Rows from block 2 of a small CTC audio transcriber, named by matrix and row number. Rows with one number belong to one neuron. Each number is 500 + 50 x the weight over its row's rms, rounded and kept within 0 to 999. All counts start at 0. Numbers have three digits each. After the name is the row's rms in percent of the matrix's.
After each neuron's rows are labels from the 100 clips, of 14976, where the neuron reaches its largest size: "responds to" is what is common among them; "lies over" is the class under the peak. Only what is clearly more common there than usual is listed. The data: short made-up English sentences, spoken by a formant synthesiser in many voices. In brackets: how many of the 100.
# u: gMLP up (value half) (model.blocks.2.mixer.u.weight, 256x192), inputs 96-191
# v: gMLP up (gate half) (model.blocks.2.mixer.v.weight, 256x192), inputs 96-191
# out: gMLP down (model.blocks.2.mixer.out.weight, 192x256, transposed), outputs 96-191

u.137 109:517498475574413460496518548566475468545496474491488445513466390432464510382512528595509563446467468382418491439460528433537570549508512523498479405500553536596440486394509463502487418507525402448467526508415513455445523441433512441431488563544588450518476469523491437474477469458492569526
v.137 089:446472480575477522440514561435514499591469562568478469455529539466497494508490444459428569490532533523553432469489490463443538479527522548469559503463491526565545542512527430446423503496462552421484470460423385491557536495492522451481429553378487478491470563537579472485468440502417444410
out.137 110:499561520572456464519532543536512582532509508455464431460520483441483472482500314450545422542538470507511467569394454534535501432528478539604540534443496524497587519584529537494533561524526575561504522474549450476605533538530477462553449403436439497521472513428536515561546539470530492539
responds to: sentence kind: statement (94); /ð/ (70); /tʃ/ (35); pink noise (26)
lies over: silence (92)

u.238 105:486476492509506485491521566543471508481425404480564558479534433477433405605443496524547453424439477423489551488580586488485465475462467436518517461525421483540457463478528489551507414527477406451546539431545509470493515456421536499507500592538507481429520372502424465450451463467556535494
v.238 075:521591428490507380526447464494551436509437456595491474469509471521363564431493524538519555561462424429460503437479515420441583478396464529492430574530581504492488522521489555517541507475489461389483497556445456489452497450500497505555539546453522391374530486505534510520405499546549499480
out.238 105:561441552565402532543550489501468458489563609498517531494447506480600554425479505514483510548491524503454556542362466550429471576537585535514590497506451528435541507574487508474551538413532523438496460554531497504551545465476477553469475548516439504482502520516531473638588459359480497507
responds to: sentence kind: statement (99); /aɪ/ (65); "her" (45); "a" (39)
lies over: silence (93)

u.172 100:488510499472539508533513515599590434503469508546456453360510465385522494534501505593481457460417398466440451384528570571427528450564395515441547507489491523483525434451554494449576466587466439477546500514529466482469498490478421522497523542543530425496555518375398582442451587532388460483
v.172 098:538497480444455464514543443464437464509510551495480471502528550461481555438512522502498486590535537530481399436515468483503484473413349553523435537580536533532509609544530506467464454481448457463479509527426454482510443470497501450506592524476533518401532444433488445531382547469541484523
out.172 101:444426552521448466445548494431529532473515586453526495603509448510409511437529531512474427559456587559405564553519541455495429571469453518532576541378507427476451468467463518470514539466520538554552499515536604457488538590445481550450512499610444539563473499485494596575394473422509484560
responds to: "that" (41)
lies over: silence (88)

u.160 092:483555597485511583488491485538476461456471476502491526473513424451453502530466462470525521476555548529478472444479620534457443496506563597541523508556555478557434504527543462482517503549505544526515515469594489438520504476455566481499423588528457464466526512464497540462509380520492575439
v.160 108:499493521586482394487425446446517519504497550520551509435445509499476510549542481513586518484551512495455450518462525411463490438455572446549429503493476452505436578479509524498540513539551511435463485444499434514544426515607468510508478582465540537478490361437410517487536482542580571549
out.160 099:501505536590552547587519512496475485538449548509552552363451429492562512498509390534496589479507473517489543476504531461540496494571476446519519540498405533356512502551512465542441471477484516449484485442533582451573418547513495520520492527482530439493502435456415464530475492506514552608
responds to: /aɪ/ (90); /m/ (71); "my" (65)
lies over: silence (76)

u.199 115:521535563521574532446501533567478532442466522475439540422581509405484482472480468469548446509435406404423438507477521507532390433453492528509642450509417513503538459466510529472572422536484412458459588421481494476482503536405485548505471491521465479472570500495465432457442517536370436455
v.199 097:456460483573358559468540442504388476575498504530510464553470468493540450478451543514471514428433480567552533411479453489504559557484543506509458569502509523519501552399524391478528496418429518506486487590512464480580545439452471480481563531467391552446498441518490450546479480398519562463
out.199 121:485502477423572480462478431472484464472512382384494548462423541510589507520488492579540459488495540566501494498419591385501501480451403409435505497490485527563508534492583485573552566507542470604479530407383541427465466491503470497479485403475556464486463459527473512453487552575496534447
responds to: sentence kind: statement (100); /ɝ/ (85); /s/ (83); /aʊ/ (53)
lies over: silence (100)

u.150 107:565508440507515542419444461574456510451550502506449510568476449504474521469482583549558471547480546448522455475524511410527600542491508440538491528541558556528552523519488494424607535529555536522324586444529486544510468434491499556516519501479533401397467576497531417521469487530532498517
v.150 081:500499528546491459509547502517509526584466523443545494540509530527539488456420412517433515488512508486606587494507441571489468473538514507484498480465400561536539485581431478497483450500487456557552554463405448479482432490564496533493487510519571512503436401489527466505562440501440487448
out.150 099:397475583481542523523366592457500539551500500462463478495417543582494472483456565533497541528491545425488585484541502584443515539472520548531404477477532554553483452534481471431492534572472509480535451498462473465543538458512452483513505492427515493465583456540489418449532512448480545522
responds to: sentence kind: statement (96); /s/ (92); /b/ (66); /aʊ/ (48)
lies over: silence (82)

u.178 097:611499561508505493515440493553445483507581420550483535519500630530483506491568501442482559503496519548512379505443503449499507552491382407429539492532451483545558586553456558480594533483592446578515521556621547455470437553569499525566541433480474521526491511491544476515468577539574525622
v.178 079:393470544480538468527579491510398510485460487513456475527446344484414488476527479517498507535450451544434540461524504639460501506435506541532496499521540581557443518451546526486464479534447542512604440496481475469455537449417514590466574537492446484504484475503446517508424412449406464549
out.178 092:528503456543546514438472539589513543528543571469402516415466384449624451523492486528553412493523438502466535458532535498489536509474538631562429535486460528539453420534566508537404458500451482533531509489513433468445603474518465573467500517526477500448513489540462470411555422414520544473
responds to: /b/ (91); /dʒ/ (57); "bridge" (46); "bring" (37)
lies over: silence (80)

u.194 088:391549442485451486548503487528547393512478579503488422478669530524569569454433562455416453537427443416543543571498475473547432460403508483496555426444519556531469446539552488456495515495523490443448561518519453477482508435525518515566541564541522582468544475517526493430615430473476483473
v.194 149:448474567509556443488503506388486476451531485413529451449422520534520465516525443486525472544421478508496407559440455534429482376419448491461607558501524462542490441515557520548490481489479553508542484440509412518563532572587407506499448523367521497461536467415411520554543535565493581498
out.194 082:461491458408473536516504506471540533557572531453588487478504480578496651509497529485522415506498589458479532510431491472490548438439573580437649475502476533561527453466477475488525420620573557465506593549531433480482390439509518550580496471547494507561522526431488502479538453588544492513
responds to: /aɪ/ (95); /m/ (61); /aʊ/ (46); "my" (38)
lies over: silence (72)

u.220 108:562510488541486548445501484567530542464489526436416542542560408503496426480460517499563489526458479359471476446567517375499572553451501473468608592579536557539509570440425530486447505473524548528471588475464430555517453484430518501474498412491440439405461554490458532495494513500474441523
v.220 083:448529529523553443512407504489592405451502496481526468535570380501409423527400562492461523461457501478498540613559505460471508433484513407465557458438487408558571415513503563525437530474545544499546640473441451553499465455554558471421450481431509448571454554479492626370480451441388496429
out.220 109:366557499459501544529528525572458512560460547575485616536570476423564457531467580506495472550471442512543444410537538558501448378577478497513515461434519489491509463387533513484453479584461524576475518483456579509461549444458621495589541565493465472523495482458495450516473486446439516515
responds to: /b/ (68); /ɑ/ (57); "her" (39); number of words: 9 (35)
lies over: silence (82)

u.7 099:472504414532477539489508501495611451526456481504558491498574462487501507550443518443522540429527507369495591491544442496547516482493496578555441509470499561338587529506532505451542405517457457559433548494484432456504477451498550356542550462523550568393471521513544457534495530426518512464
v.7 120:500523577463496383443480413397474478445391548452474474552464441479469462482539507562494495581423372503431436458533499468461559474491485519503532596513457413489480459477499506542561517482560500522414471559569454489490532530577358583498437465415481424508519491454443473491475544564511472532
out.7 110:393452541508554540610486501432514472514457527423502603484501470478508575434468534457479421595514468572480499436459541490455465444443476478555624483541569440583602369506448480526463476465488452508497517425458479515428425424462431572416503470587512452505582478479489413579479480510508464473
responds to: /aɪ/ (97); /f/ (93); sentence kind: request (85); "find" (81)
lies over: silence (100)

u.77 117:602432534518454545402520462556483561461552503464487600561472429471529483441487553513541415555563538404527429484536554484471554506522457510573566513538569500541566523570468582529439532479504526573469604467473509584565426491429590594464511493518473436524421577496482418487438543469485498508
v.77 094:383458542504408444562577538514436456437541549583422433518471433470480531410460548459443516482530578499530440470588499457565451478447525590591531521512505478482499540449594575492462385498505508402483477540505532439410531426469416491483454497493478433507510528508514551521423511417541407469
out.77 105:474512448513438432579563546455493411465405472522629554521580482545529519511484465453526494487487454615509574540514553446462417534491464565493423546511362535551507589444512563542523516459459427548481421439466529466485464527537516497487504474472424573438533422468498562598413476569593505540
responds to: "that" (100); /æ/ (100); /ð/ (100); sentence kind: statement (100)
lies over: silence (91)

u.125 085:455490535525555528512540545426607479521517547559505461468500535482524469451480535531490436505500566491503536540484469585410522568540393463442508566490601481388525560450472367470537491459471516567513526583450501576502418480550530545507513515562558487429492507429520636574484615514457447430
v.125 101:477466410559514554347523503400525538594498521498526565490469530551543477521449473460414456485448516497523516423459481529457418463497404550435512545486474546485511551477445532500448461455408481517566562502452439516488503515486488516502529508475528496445490502550514504486572533410455488494
out.125 083:474418414492493460526493490472556520485517564526458436468497429440483448447530499547496499524574575512471419424419485484534529482499584592544493463562560508462482369482500517436466491602472477540425492471417626496559527496485492510467509460509443429529457480454471486482524529506474458532
responds to: sentence kind: statement (98); /ɝ/ (93); /aʊ/ (81); "our" (74)
lies over: /aʊ/ (43)

u.225 094:557416481502429565442458492514529553508547517520475593607482469460496459519553500544518413538541468431604399433567489505466490559514463462526478486528509444529576567456489610523553548539536544550451521505522460547543408540494596541448594504452470478429448519461396437521469506556522507554
v.225 082:527492452575428449513456520402497562543519533526517486551437503504493618424491570507453477536443593539552599549460440495505449545483481561482475483409513560463523570488422498506442521467344496539515539624534575520511459505565492609438499513578409484560552460558545565532458614384503428521
out.225 091:525561582464590591517516529442397540484572486463482522422514505476515475486527539512428530516565511461479491407407460528499582548492497572459446564544597458470577464445512464531558462478420480407454471510517512514523527478573567414495583386435447551496352491436455495531478507559519596518
responds to: sentence kind: statement (99); /ɝ/ (94); /h/ (90); "her" (88)
lies over: silence (81)

u.235 109:542487392528429499541531455420505443554510532533481430507603453543521610402461512515444440477491499498566553549553428524437440519520505533560497482542512568581477524470575481547496454524522462387545573564465382510471505454562450594488549502536588448459531497455545475510661472522505470503
v.235 110:524499426576455493427570416439545461541585549539516502508562522560475469445484513540483486493433486471522516464452474407601508438544454403502509551435505486410513475456501406464450556492542498495477455481540519497510449410505462451447539410529461532538507555484516462518471435492480429541
out.235 119:560470567447547519532456598520390570509502390531488464438451476560428433564494452506494432443520408462543493508544648438496552489557502497445499477548451481449487577477533523425491510525450477604489504431527526476525551514508389499519395515406469500564467504552419481449471497415419527496
responds to: /aɪ/ (73); /aʊ/ (56); "house" (37); "school" (32)
lies over: silence (89)

u.22 098:422521473467526472486511538559473435555467472491507515453570409465506464423415524486436581530540461473455525524448550463476459498424633471548452445472546462548507472591440483479485503528439460454489450463406461475471464409542637444430467518484592448484479509488491506331600395395470553455
v.22 105:435496553523413499546445415512586465447413521445486473551524515455482482471573561459589537517468471446462370487474494469410549470425454477509468576499548396523491479570568532475499550423503528549338462462542492522575463544540422530448528458420496497496543471449421525546509546548535501587
out.22 101:493496504525534538627479551503444501587522507638477533498511459568464543498535550499448512525569540531514480523538460499470402443523423424511435498566572460597491504554474496584493412500478508477520544427521470559446415550471430563458395505436517436525612452599415482476544455563470544516
responds to: /aʊ/ (52)
lies over: silence (90)

u.227 105:534495474467524548506444576511521540500531414540584567448539487465511512507512460533513404464426469414529474423557499479512506491566424501459519465519444564498486487417587536496508395427508475606530523433570473493418367529411493489582503544500507502505492420517514403536469508561498380541
v.227 080:530515550553482451422410474520444478512472593526399505488402477453507503480441603467487587511505508548418476470468525470502500556458481519498415449491538502521408455484512505491511549562436500413540472508542440446478587453488467543386497470517539412452452512490477540560429583406548417518
out.227 106:576523570587433479485562522545543516438501457436507461533484465528496514480493516481499508553499481545486535622373474451479467515478518499536554528452489476584511489524445423559534527506536546388440573609443525585589650517463464594407531463570471485417531511558540554472502421414580558471
responds to: sentence kind: statement (96); "tree" (62); /ʌ/ (41); number of words: 8 (27)
lies over: silence (95)

u.179 109:535536530503526404399477453465507404548598507492435500461505459483549574432566483476436484467540443644439504449489561434600478439514582516472539526550462437426474495464496467467507505586526502513486478592549557421429465521497504524474529452513557479524442431516460583459549499590507558550
v.179 071:545522480451533552516512506473557461563457480614485515488567524525494532469484484473498579442450538519602564385534547538404548521519464478531509397564385594511498467490488519515437581522471463472544582481506431499486474489466494498547503528492552530501457437409467430497532535502537463544
out.179 098:377487450441477501506484499476497435477472471517480533518540545473445488547514456465431519535513508474556565497535503491453588530440424523502476550570503503421473458553589504446467525507493511458484493350486556441509464453503510526517512559559471535510521446461523552486538511595601437495
responds to: /aʊ/ (58); number of words: 8 (29); pink noise (25)
lies over: silence (76)